config = dict(
    arch='vit',
    model='segmentation model',
    dataset='drawn branching plants',
    train_examples=145000,
    image_size=48,
    crop_scale_min=1,
    horizontal_flip=False,
    translate=0.06,
    num_classes=4,
    output_stride=8,
    norm='rmsnorm',
    norm_position='pre',
    activation='swiglu',
    mlp_ratio=4,
    head_dim=64,
    fused_qkv=True,
    bias='none',
    qk_norm=False,
    layer_scale_init=0.01,
    parallel_block=False,
    inner_norm=False,
    patch_size=[8, 8],
    conv_stem=False,
    layers=6,
    width=384,
    positions='learned',
    init='trunc_normal_002',
    residual_init='scaled_by_depth',
    optimizer='muon',
    muon_scale='match_rms_adamw',
    lr=0.0033,
    momentum=0.9,
    nesterov=False,
    orthogonalizer='newton_schulz_5',
    adamw_lr_other_params=0.002,
    grad_clip=3.0,
    steps=20100,
    batch_size=256,
    epochs=35.5,
    lr_schedule='linear',
    final_lr_fraction=0,
    warmup_steps=1000,
    weight_decay=0.0,
    adamw_weight_decay_other_params=0.01,
)
Rows from block 3 of a small segmentation model, named by matrix and row number. Rows with one number belong to one neuron. Each number is 128 + 32 x the weight over its row's rms, rounded and kept within 0 to 255. All counts start at 0. Numbers have three digits each.
After each neuron's rows are labels from the 100 images, of 14848, where the neuron reaches its largest size: "peak on" is the class under the peak. Only what is clearly more common there than usual is listed. The data: drawn branching plants.
# gate: MLP gate (model.blocks.3.mlp.gate.weight, 1536x384), inputs 256-319
# fc1: MLP up (model.blocks.3.mlp.fc1.weight, 1536x384), inputs 256-319
# fc2: MLP down (model.blocks.3.mlp.fc2.weight, 384x1536, transposed), outputs 256-319

gate.712:139100137189088092158095144108182118050155184112132108084091171131075085143139107091122126107081126105163106071137135148098132117125166165119102104073148153091123152198166130186114137138166080
fc1.712:128144091092141163174129144068137131130084093110139152126129136119174168109158079092106135183105174102112187156070146080110095141093078028117101133097135118161149122127136141118116132096167142
fc2.712:067172117096164163129137170159167077092142159041141174142131185177126122119170210129147180133112160165107087067114098188137170130099129155144194139180151075156106094122100151101131182103124134
peak on: wood

gate.597:154190164174133137182135161122192153120123157102154135145141123132204086054108116068131126104212111185095117198135113113087160109123089113165128120099094095119159186087157100113101148107129128
fc1.597:093105163090187191079135136140142080118106079127103105111082101083167084094139182116096118140111121128144162118103089123141112113162078162158137122167108114128124169124103092063118069122083160
fc2.597:145100089118132095170117161158087142111079093115139135156150119172168097146121136113142127122166138140132072183110104117139143138135144129139138149125155141192099142141174121189077160129141106
peak on: ground

gate.722:140125104138160130088067106249136120104156116177086127107119151139129066118161106118101151093141147084163077169097119074136128115180114120108180111193080162114127138166181131128155118147094114
fc1.722:135146142108168171124141158114126143118119149125156173182096116131137126070178104149121060170092070135101160118105135163111141168170128125128074096154113162150143155113112155162069115083124104
fc2.722:103088156090184118133151091143137097129113141123121160141132108181131127195104080121115098047162109127102081119122140083132084114061113127103129119123054186166149144102128094119115075137153122
peak on: ground

gate.655:107161136136164149131121081103061121156138149131133079069114151152115131128173165165082096152127094088157159129113160099139083113136130118118095122146155072120123121148167141115091183103054203
fc1.655:106106135140114134155122164107129099116135120083119183109108109071145113153107097102153184079185115161137096176203131170099144056144105112117137160069092141164131094077126158109105085168124060
fc2.655:100083165146116141133144089122113151120148134201141095131175112150107166148203143111156122152117169133105131139133161072129100122185128138131056138102147056162125101088146175114062128121131125
peak on: foliage

gate.640:112186093148112110157149099112114093135197137179165128056120161096118164176108178066162139120081126092161165100098133096093109151133156110068125087055076183162134158079144145140135185158100095
fc1.640:052100150134122194151132175125049109177111085142144112111173097093179101092161130147173154171127133125164128101128126134165133106117147168210148138146144132139070102115131152119137116131204156
fc2.640:182128123139142043163157177145138138161088121153149142130125160166130124160095021132110124122132085133098126089152094165077123104134112139131167148115109143094188141103194179148169134099129169
peak on: ground

gate.51:152176155125113114119129100097156173142157178141155104145133162092091127154109176140138140107098182092099102124108162167136082049166101108093120116130106158072105131137152096147143096112129094
fc1.51:128164169132142151109094106165090084071073089135145150129149127173152158143133053100098157124178154105135122120117086081203153118113148162106144121177125123125165137122159166092095132071139182
fc2.51:117218147129169149093170192179108094132116101089077116151157103183110129146126073093152069175169138187164159200102133074143091129135123128150204118132088114082144096137123171099088164122115072
peak on: wood

gate.747:120163109146146100112124255154163121121087184113129115121071101117120087132217152157194140178155094072131122164069118127114096123120164092184158125195134188145110154058099077144145143117067103
fc1.747:177149132118097116104101101155154107136081164077144127135135174099134175163113077155179122120088142111117147154151137156151140135133111086162148093202122122119172139152156077088181100167185112
fc2.747:150154098128090113160133070119100146149120175131165105064155179199142135144038110123135106163152069148119109101153123185118094127104118142126156073136179179148147151128187156149145071152138136
peak on: wood; ground

gate.174:148147127114052116167121182195187085099090214142142136122175163160112159083121124108114062150145106162159129170131110147084167146090143127135121133164095171130162117145167130105145199161254192
fc1.174:120065131125190111118133135099103144163180142104129126161117162151147160156192074124141125094103134149120122117113117105114073138120131113170135143070151097165125159171146095191171116132067065
fc2.174:158132134139123194145113119122118103127135125125107046139137089135073131100076100129136072142083180131183145122118104153086122134071095060153132098141119159172145097083062208023121129157136135
peak on: wood

gate.521:078096155097152165100125101134163127148103100086102132169137075125137066089120129175135114132145122101112111141114064143086120120135085156162117119200152120135091118082142132139076114103096152
fc1.521:121135136124177168106147150117138161102055063123060125186106151153179086089162099111159102168161096146120146166091113129132141170103093104100115108177113098125108138108170124141137138043141138
fc2.521:085055079169164053103136140101125119100079063110145132110130118129098075108195081101143165059186107187113196128122161102054105127154131101097151159124076096148129143139136149180160148157144161
peak on: ground

gate.629:154154100151132147146123084094150099125149094140163068141128148110101136172097146076105122165159180037123112105143131131112110123167094127140147143149070072101155132111168134150094107123255112
fc1.629:127158100150108158091150068131160175124139145113161118151094102142129118163094079155182170151143126126140116155119131119165131111100105105114093156030170139107122062118145155060153136169000143
fc2.629:087130058123144169109074177051148140081187133130078121175105150209114142089124120100099096151099095122106086170090089143108136136133127158139142105135122093111146060113094122106139237147133137
peak on: wood

gate.530:106117137124092057120135171142134103096100173116141129176102094136224121154126143109050122148107121105106078103159147076113095102141116188160105092060126171130159115090138092175130145086230101
fc1.530:091130135058104122104159142120150164149148152113183136108142156133187129085057133156106136136136087116129057101155088124137158179111106155105092112111128149072158098138137121133148164133077127
fc2.530:168110122098123139112168129111120036108122144144107110086134123094175119196120101120122095133086147141116171143137115112148111132161161089132102118083116149112163148201149204167150187127152147
peak on: wood

gate.453:096136171176131149129144100116111131143123110143124176066147128108071163129134114128127125144139151148130203119106127165065142088095111117227097136106126200062127154179185109143136169116142124
fc1.453:153110159134103100113190128116148120144191136088137159109146110182142104115165130111083099144122173117133109099104146097119159107111116117124068175112110255162070186121139122141161110159185131
fc2.453:227105106176146099150091120125094147173115106106125156131088074121118080106164122150102129080213127098134135136096122140088124140118145080125066105141110169157112137116148142134212086126085134
peak on: ground; wood

gate.9:093162134161160087103080122181128121101127116108130143123123126131100097117130130162145133178127091067163149167097133127158110172144184108108137063155183102114084130117145110141126095120152141
fc1.9:129159146134122162140119132183197163086129194124132130095101123154120051116130149113124132132144125130083137191172149099153167142128116077143155085099169096092130088139191108164088095117110131
fc2.9:114136156131182145097137142181140126127167197152100117064195174120148123102027079088109110129135145057132125160157093110130137112135143184110107169180095158094115140068206110118085130157105147
peak on: foliage; ground

gate.45:094176179151144207161180152088162183151123163145119202127181100116129105114176148174123181151152127113135107111158162136113126127113211136164114128129194242116163103101137162121112133109086153
fc1.45:148017097109066072121094078100086141109149154101092074133108138140131150133119142184124154156081133122093110121099097112114123133141062117152131109058128095129156173106146141146148108131183087
fc2.45:116101087092151198135119167115088154147096132121128108116117125136114092170136055132119149123081214169093123141120137182109116130101166123118128117152110070150136111136107085150194136096131111
peak on: wood

gate.176:148201130151108136182110123057066140139172125115128060151100179162065161086144108124097151098113173116142132097129115132146124118114226185112084143154124168089093115179127121147106177088124125
fc1.176:113118187108109109049111097143192065094082086135158176102151128116190144124107220114171177148116124124141123153070126130095144086121080126166170097091147115125096087110130105083090148182174142
fc2.176:130149125095140109146120175198116137119130194100098122145146131122109117117067215115114157120135121144106103123117152163142108116101137150157057136121116106113136074158154180146155187074133127
peak on: wood

gate.433:151142102136122083107150122155123148121144119120150057109139097108147102118110067097116154120075077145122137200166094104167149193100133156056118098103071090108171162175113149085141098115164155
fc1.433:204144068149120129156183117210197135125136097150091078161139124110146084116167085095156116104191104150108119133131160188178149167127121100104185105108074079132171145056134162099073147107155144
fc2.433:141160161103082101172103149171168130119110074191149117102104125096150104144153188103144127107152135153133082171133151123092119120143156096069140155122125116165197122129090169094137126129092145
peak on: ground

gate.342:083097120137145211101081146232152127141140097170133125150127133098128098110092146178129094127106146128089143167149130133104144132117145129093115145216127094109111146073086094129128122151178114
fc1.342:099108130127117182159079130165160112172171149200176089086137086124122158147079148185146123115172147072132125130139102116096095123105124121098110123132123091096144173032167128110107201185201124
fc2.342:128128126136178075119164171116131160046108124146109108090121163093130094114152157235096157082171134151110136126173112111148091121148120107110096144126111077195121132124147172152071102128129123
peak on: ground

gate.49:111121153135142171118112088109113139105133181141147141127146127112173172161107127120109113109173113117162118188143118122126126113127155088150140142019134178109193168121087133075135152136255165
fc1.49:132123123157147116140126155144120094140170182143117119143143101095157098102183145081135118104126064163198156124098172172114162118139165098136176130046115125158162172185164111147140173229117137
fc2.49:125129130132140157112183132146141120162151126139096110107101136135147080101138091101128097165201105163087157057123123114100123129087126105154119116125208111139115142149139119121122130153133138
peak on: wood

gate.663:205110205146120085114093134153140148102123137126136120156088150160094117145113149137130088091105186114162146124145152095132170143159105114071127143156122128129103143112169124208160116138103124
fc1.663:111130135168081184091170115094066133163192129108140110181174150141137105125115057134102176179169094067135107088121146106132152122101130099165136139072172174132141128179120107117156146038214117
fc2.663:145173112152121091171134106108169127118137122105110087137156049058067113123154057118152106117143129187128103125114152170076119112076136114134128103167136072139211175084078128135170081135105115
peak on: wood; ground

gate.16:130131082090152138076090140096094148150181104130185113126139139096123090185145139101150110164148152150097152107111138039129075074062136116179143124122080209114107115139193098171114144085102147
fc1.16:109079103107150143135082145140134104198147168116159109108079025111129144162113128122156161126154124090115072112140172100114085134093157086119127086121086103122112107122127096122154099116107165
fc2.16:094155123208195099111102149084153142079164078156106174109127114127084103136132122090180115177143162157113097137140084035110168136111152142145102158124133196122125140081131077171159181101132111
peak on: ground

gate.664:136066157117144176116122148126120118150156130170105154165120139173145168125107133098112155120160105148117132102098160195113196058154140102148127115109151120166120127060148130105121155094098141
fc1.664:124112124111097168105129112094168142129154101154124113084132140144091143164155117044138151151058044148119126121148160161165101102133095187130112144095171100159171111173093195201149134168097103
fc2.664:169116134116134035076167124124130130132164104127081125144079155134181181125074170147164155080134186158084110091172177157105169126127166105139086149084062106047117133115137084154052182120125106
peak on: ground

gate.140:128103150061121196095134132088136099163134044156080188033126142167123139131136112170193127119128082071128109174136092163106098140122163182165108150148174150082115090145150054150121108087101146
fc1.140:085128145141110132123112097095147084164108149093169092137210089118127098136140178057147136165104161146126087158072091138189061101115164121101081123136126109171115103171099125161142169162085126
fc2.140:108170097152200200112134091147131145099132116145098150135101113094091140140155116114181117151144144135101127132132100109210098147210070181131095127134081098091202111105144109132144083123168111
peak on: ground

gate.211:126128097161129137095141125104094203096148149175122168173173092092172109074175168164145117125077101106157177090112139152130150168103095043119167119093117155095131048096160177127162173130226133
fc1.211:086078102128138133120117126118161133180151156180176150170090142117150092116127085107126175129127106088094160089100091174156125138059081080122165174123166107151132102087078203153114166123186133
fc2.211:121102150068159160139132124163116174092153062125082131128170122198159131119116130148131137067155057142168180124140163179081083132146140124107146107164099175165081092139147126137113095138111133
peak on: foliage

gate.656:118163108143137149129080162134133093167095143077096132041100076079117112131171126080139141157163091192118131070087145099079093167133177129159168113163115087144132142203103111127177130099115110
fc1.656:121078158217156089067155095120120135063138074186120098136108147139099039127184145140163120178105105110112124109057117181119142099172122095161139068165146131113121114165162108124128207086133171
fc2.656:141120193101084200079086173155115048073147104101091136151062071141171117083136200084133142108102159129108138139114113131074168114088146093070145145107132134124103133158131164113154134135155110
peak on: wood